{"model": "image classifier", "horizontal_flip": false, "translate": 0.06, "num_classes": 12, "arch": "vit", "norm": "layernorm", "fused_qkv": false, "drop_path": 0.1, "loss": "cross_entropy", "residual_init": "none", "optimizer": "soap", "beta2": 0.95, "shampoo_beta": 0.95, "weight_decay": 0.3}
Rows from block 3 of a small image classifier, named by matrix and row number. Rows with one number belong to one neuron. Each number is 128 + 24 x the weight over its row's rms, rounded and kept within 0 to 255. All counts start at 0. After the name is the row's rms in percent of the matrix's.
After each neuron's rows are labels from the 100 images, of 14976, where the neuron reaches its highest value: "responds to" is what is common among them. Only what is clearly more common there than usual is listed. The data: flat shapes of many kinds, plain or patterned, on busy backdrops.
# fc1: MLP up (model.blocks.3.mlp.fc1.weight, 1536x384), inputs 308-383
# fc2: MLP down (model.blocks.3.mlp.fc2.weight, 384x1536, transposed), outputs 308-383

fc1.218 099 [140  96 134 124 163 108 126  90 114  97 167 117 108 106 151 135 131 150 144 117 164 166 112 136 155 138 170 131 137 134 146 138 129 147 157 112 127 129 118 118 103 138  94 119  95 149 137 121 138  85 130 132 140  94 115 135 143 118 148 150 124 136 119 138 115 115 109 163 136 130 112 163 141 192 108  87]
fc2.218 097 [116 127 124 123 156  77 175 102 140 127 126  88 118 110 103 113 153 150 148 154 117 121 110 130 111 115 125 151 125 137 190 108 133 117 146 138 129 138  84 105 106 119 146  89 109 127 133 134 141 149  97 125 255 124 101 114 152  95 122 134 135  83 129  89 150 117 149  74  90 173 129 139  98 114 112 121]
responds to: orange shape; brown shape; its colour: orange; its colour: brown

fc1.282 099 [121 114 125  96 143  99 153 126 164 140 133 117 137 125 109 114  86 128 141 187 156 139 118 108 156 138 142 111  78 142 156 167 140 142 104 150 145 120 104 109 131 115  93 107 137 126  96 121 140 141 120 114 109 144 126 141 115 152 134 157 101 157 157  75 131 152 173 159 143 132 113 128 118 139 119 125]
fc2.282 096 [169 138 106 159 165 133 104 152 149 133 138 156 156 168 159 120 168 140  97  93 156  94 129 145 121  99 129 138 127 115 149 162 151 120 149  92 109  95 129 124 102 108 165 169 122 131 112 113  74  92 164 111  97 149 129 149 174 119  98 143 118 114 111 172 106 124 116 121 103 111 144 156 119 144 112 147]
responds to: orange shape; its colour: orange

fc1.69 090 [ 96 106 131 123 155 128 131 103  74 114 164 127 131 120 116 126 101 128 134 141 168 123 142 136 132 158 169  79 119 169 115 111 132  93  98 123 122  97 116 134 110 151 110 116 127 140 115 106  97 137 163 124 152 141 133 177 111 138 127 106 117 157 105  83 110 105 145  94 143 133 109 162 115 138 104 158]
fc2.69 095 [161 139 118 122 120 175 141 141 136 151 123 116 165 146 135 100 113 115 145 146 125 126 139 146 139 136  98 145 116 147 155 118 166 143 164 125  90 124 115 105 124 142 148 115  91 152 114 118 173 120 146 114 255 133 109 113 160 143 121 122 118 147 157 102 157 170 151 138 114 144 146 144 150 162 123 119]
responds to: count: one; its colour: grey; its colour: teal

fc1.98 099 [ 98 130 171  66 129 156 130 174 123 164 118 116 131 156 140 121 129 137 120 129 152 123 148 135 120 124 153 166 147 144 131  69 172 127 126 113 156 107  93 129 126 120 141 134 139  98  91 164 134 131 164  93 114 127 140 117 131 108 150 112 104 155 142 113  63 144 131 129 118 128 138 119 142 131 142 141]
fc2.98 093 [155 130 123 168 122  98 124 102  88 143 110 123 140 123  79 106 104 134 126 144 153 190 169 145 102 121 117 127  91 181  98 177  94 120 127 108 104  85 115  88 109 110  98 145 131 130 116 113 111 129 160 173 189 132 121 144 132 123 172 154 101 113 134 153 167 139 134 101 153 118  91 129 116 139 110 149]
responds to: count: one; pink shape; its colour: pink

fc1.436 101 [108 119  95 139 141 104 118 119 131 135 163 139 118  98 140  80 103 123 100 142  95 136  90 109 136  62 139  92 120  96 159 158  93 130 160  74 151 113 126 121 115 128 189  88 140 154 167 118 133 122 126 107 168 142 171 163 126 175 143 122 104  97 152 136 158 162 119 116 103 118 133 126 130 141 165 152]
fc2.436 100 [150 144 123 148 121 115 112 145 100 138 163 127 162 103 134 127 125 102 150 106 166 115 164 112 130 135  99 112  96 162 145 108 170  92 144 163 154 157 124  93 135 127 144 123  68 137 126 170 137  92 108 126 255 139 135 148 106 152 129  94 132 133 156 119 113 115 105 144 146 132 118 115 116 113 161 166]
responds to: count: one; its colour: grey

fc1.665 096 [ 89 122 129 111 144 129 142 114 114 143  87 125  99 124  83  86 158 139  76 129 115 113 131 146 130 164 120 101 149 136 138 147 161 148 148 175 135 117 135 120 116 148 139 129 135  88 161 117 150 104 155 155 147 137 156 141 148 166 160 115 146 165 112 141 159 136 133  81 155 151 145 138 124 140 131 155]
fc2.665 092 [184 146 148 112 134 122 165 122  91 129 118 157 137 122 125 109 134 139 155 121 134 144 124 155 113 151 155 131  90 162 135 100 152 114 141 161 161 153 107 124 138 137  95 122 113 154 134 101 135 144 129 114 255 123 124 158 138 156 127 127 143 112  91 123 106 147 102 137 123 106 111 169 161 136 134 133]
responds to: purple shape; brown shape; its colour: purple

fc1.44 101 [150 126 131  96  97 138  93 160 124 102 113 133 121 129 106  80 137 123 102 145 145  86 135 141 155 104 126  86 138 113 149 101 145 179 143 175 149 145 140 109 134 124 170 116 133 116  95 127 161  45 121 138 117 110 129 112  96 150 147 129 139 124  89 140 153 142 136 131 116 120 103 118 167 150 163 115]
fc2.44 093 [161 142 135 128 127 118 173 111 126 169 122 111 156 104 119 105 141 156 158 138 144 147 125 161 119 126 147 134 131 133 143  70 181 163 101 196 158 117 125 121 144 115 103 164 139 138 127 144 109 104 135 106 220  89 175 178 141 126 131  93 112 126 143 141 120 144 105 164 113 130 146 124 155 129 105 127]
responds to: purple shape; its colour: purple

fc1.754 102 [196 123 115 108 116 118 105 112  98 128 120 142 134 123 149 192 132 157 148 135 157 108 143  78 131 121 157  89 130  82 156 150 136 147 101 114 141 127 121 117 120 116  93 115 118 105 146 152 154  73 120  91 114 147 110 145 144  77 105 167 138 124 139 151 142 153 129 146  93 172 134 124 120 134 102  85]
fc2.754 100 [ 93 105 129 140 116 165 129 116 138 172  90 113 135 134 131 121  98 119 122 161 107 152 128 153 109 162 175 126 164 168 135  92 146 121  97 153 135 108 126  71 158  64 116 140  85 123 114 173 127 124 154  76  75 157 131 118 130 124  96 120 107 142 129 127 119 126 140 142 131 144 137  99 121 118  52 135]
responds to: purple shape; its colour: purple; orange shape

fc1.249 102 [112 107  98 137 132 103 146 124 129 169 121 105  70 188 142 142 137 102 135 107 118 118 132 146 138 148  90 157  86 115 119 152 179 112  88 142 108 133 152 126 115 156 131 121 114  92 124 134 162 151 136  79  89  95 112 171  84  96 144 122 135  68 169  89 137 141 109 131  79 176  56 160 125 111 133 133]
fc2.249 095 [105 124 128  94 124 192 159 134  82  86 180 169 117 146 133  97 120  97 106 109 118 161 113 135 174 147 119  97 118 178 114 174 111 129 117 125 141 137 152  95 144 164 140  96 164 123  94  92 111 176 106 111   0 154 117  95 132 162 139 155 119 136 164 140  87 115 128 133 101 148 133 134 123 165 130  95]
responds to: purple shape; teal shape; count: five

fc1.326 103 [215 158 123 132  68 145 123 117 123 153 173 124  96 115  98 126 106 160 128 146 126 160 173 119 155 148 138 119 105 157 133 158 101 174 136 109 137 103 129 156 140 146 138 123  93 122 132 119 123 110 149 194 129  97 109 135 152 152 129 173 108 127 145  90 139 121  88 154 109 124 119 125 146 120 121 178]
fc2.326 102 [119 112 138 151 140 117 117 138 114 153 129 126 124 122 108 132 108 132  64 128 135 101 124 136 137 123 127 130 149 148 144 146 146 104 128 137 131 186 150  98 155 130 150 150 134 148 124 126 119 124 143 137   0 101 127 108 129 178  98 126 106 120 157 122 153 124 157 139 110  99 132 123 158 125 126 140]
responds to: blue shape; green shape; its colour: blue; its colour: green

fc1.345 104 [129 133 182 135 157 124 121 149 148 146 108 143 167 101 108  89 126 132 128 109 109 145 144 167 137 173 149 122  80 116 110 159 121 109 123 111 116 112 154  81 126 148  99 124 144 135 140  88 149 152 128 142 105 141 130 135 113 132 140 123 105  98 128 159 129 149 117 124  68 130 108 126  93 109 144 115]
fc2.345 098 [ 83 116 111 157 172 144 108 132 144  95  89 107 149 119 130 186  98 163 106 127 120 135 138 105 137 109 136  85 122 101 150 107  66 159 107 143 142 145  94 125 124 114 116  94 130 162 166 117 123 105 130 120 127 150 105 103 141 150 167 133 143 127 106 155 126 157 133 143 124 164 148 144 164 115 127 119]
responds to: blue shape; its colour: blue; count: one

fc1.414 106 [138  95 112 132 115 125 123 150  87 136 132  96 116 179 170  87 116 130 128 121 145 119 123 123 100 116 127 104 122 181 131 141 133 187 140 106 150 147 138 122 111 126 131 138 183 139 153 132 129 153 126 166 133  84  85 156 138 174 138  70 119 143 165 138 134 113  91 156 190  79 130 135 121  94  93 106]
fc2.414 100 [153 184 158 131 153 125 144 140 138 149 105 144 125 145 114 129  95 135 105 151 115 148 122 165 122 126 107 134 122 116 176 145 118 116 122 113 102 128 127 145 116 157 219 163 154  98 160 153  73  91 127  93  69 140 179 123 160 149 158 195 119 130 130 102 163 114 210 102  90 145  91 132 160 148 130 173]
responds to: count: one

fc1.453 097 [ 92  88 100 121 119 126 144 102 170 136 143 119 154 127 160 105 121 132 147 113 155 146 200 157 128  73 126 151 138  97 155 176 180 146 120  87 152 146 121 139  96 123 101 160 148 167  98 112 134 151  94 132 123 128 156 129 126 129 131 157 146 120 156 150 144 122 148  44 143 105 131 165 115  94 121  95]
fc2.453 094 [159 139 133  76 110 113 150 147  99 148 130 134 172  75  92 128 140 149 142 160 144  73 155 172 101 134 146 150 114 165 120  98 182 124 128 157 142 124 130 141 127 116 117 127 117 133 124 138 129 124 136 104 241 143 132  88 128 133 129 133 118 118  99  97 114 100 110 120 109 138 156  80  99 117  84 108]
responds to: purple shape; brown shape; teal shape; count: five

fc1.280 111 [166  97 124 106 146 101 170  96 147 145 148 116 103 149 163 116 122 119 100 124 127  90 150 138 105 147 154 140  89 134 132 115  97 115 119 158 137 133 151 106 115 110  99 125 115 116 123 118 147 120 132 114  84 132 123 112  84  71 112 104 143 125 118 117  97 135 108 115 137 166 146 160 132 123 131 128]
fc2.280 101 [125 118 131 120 116 111 107 119 124 132 124 158  95 125 167 119 122 169 131 138 132 132 145  94 117 114 146 140 129 156 151  81 116 113 152 142 137 137 166  96 143 133 112 129 128 147 169 144 162 144 146 166   0 119 119 158 158 127 132 125 114 150 138 154 116 139 118 124 137 129 145 126 109  98 142 141]
responds to: yellow shape; its colour: yellow

fc1.40 097 [118 115 118 106 135 126 132 149 143  88 112 157 126  93 128  89 163 128 131 160 195  91 135 178 187  92 103 103 105 134 127 164 124 124 166 131 101 127 143 119 109 148  84  96 126 134 149 125 121 132 134 160 104 158 156 145 145 131 154 107 160 118 161  95  93 144  94 152 158 172 156  88 106 119 141 138]
fc2.40 091 [103 110 145 146 162  97 117 134 104 162  92 117 123 121  99 130 120 104  69 145 115 170 121 108 113 148 134  64 135 115 138 120  93 151  83 146 143 134 163 135  99  93 142 126  76 129 120 136 134 113 146 118 146 151 124 147 145 117 119 119 166 151 101 126 168 126 186 127  94 140 123 122 101 111  81 105]
responds to: blue shape; its colour: blue

fc1.659 107 [146 165 146 128 122 113 133 130  98 142  85  89 130 103 146  95 143 127 130 118 120 128 143 157 153 147 181 114 128 142 117 166 109 109 146 101 133  97 132 117 125  85 131 118 127 149 160 154 158  71 154 132 110 132 121 147 150 170 100 165 137 167 156 123 125 144 152 108 121 111 135 167 139 135 138 118]
fc2.659 111 [111  83 144 121 103 123 112  94 158 115 112 135 123 115 114 131 108 152 131  89 126 122 147 106 161 113 129 143 120 160 136 109 108 123 143 145 151 122 100 106 117  73 121 119 143 112 117 153  95 121  82 109   0 138 144 105 136  89 134 152  94 183 153 133 129 100 174 172 100 131 129 129 114  99 126 135]
responds to: blue shape; its colour: blue; count: one

fc1.332 100 [118 131  71 133 156 122 138 147 113 113 136 124 106 129 119 122 132 126 132 128 109 170 149  90 142 130 140 122 157  77 133 113 151  69 137 127 141 147 144 131 123 117  96 138 108 150 127 104 176 114 155 128 135 103 135 129 149 119 107 165 159 135 149 156 132  67 127 104 120  70 138 129 150 130 113 121]
fc2.332 094 [110 132 129 145 149 119 113 128 116 122 147 123  87 129 139 115 137  94 165  95 126  97  89 150 130 164 121 138 148 114 107 132 120 123  80 132  93 117 119  94 126 139 121 128  90 122  98 102 158 170 125 149 224 126 150 124 109 123 153 135 135 103 129  85 164 104 176 119 129 126 124 123 142 118  76 123]
responds to: count: one; black shape; its colour: black

fc1.508 098 [152 115 128 107 143 103 137  86 129 126 119 154 149  80 118 153 164 128 137  85 120 140 126 152 192 160 104 123  89 153  96 127 127 109 109 119 166 149 150 104 131 156 129 100 130 129 171  90 151 129 146 136 138 136 139 148 114 101 137 115 139 110 117 138 113 100 144 123 148 112  66 152 139 157 145 120]
fc2.508 100 [127 134 134 158 120 136 133 115 100 118 180  90  84 137 160  67  90 110 104  95 121 136 133 126  98 142 126 130 185 124 141 143  77 126 127 132 127 148 132 146 136 129 165 151 142 115 103 133 161 152 129 156 130 166 132 135 120 127 108 112 141 152 122 144 153 146 133 123 138 133 148 153 134  98 123 125]
responds to: yellow shape; its colour: yellow

fc1.110 094 [169  96 139 123 132 107 126 119 125 131 157 115 158 109  94 194 143 119 111 143 145 133 102 130 175 130 120 100 148 118  66 147 118 124  85 109 138 133 103 123 157 135  89 135 124 142 140 142  98 112 142 126 146 159 133 139  98 147 160 141 117 105 118 156 171 131 102 173  99 114 138 106 149 154 112 130]
fc2.110 092 [111 127 130 161 128  74 149 114 112 162 165  92 104  98 184 118 186 134 128 160 102 106 133 141 143 127  90 138 116 148 184 109 125 103 161 153 135 137  93 112 119 106 135 152 122 136 116  98 133 128 125 120 255 139 139  98 137 141 126 159  99 154 148 107 131 143 146 116 147 161 117 122 135 109 164 126]
responds to: orange shape; its colour: orange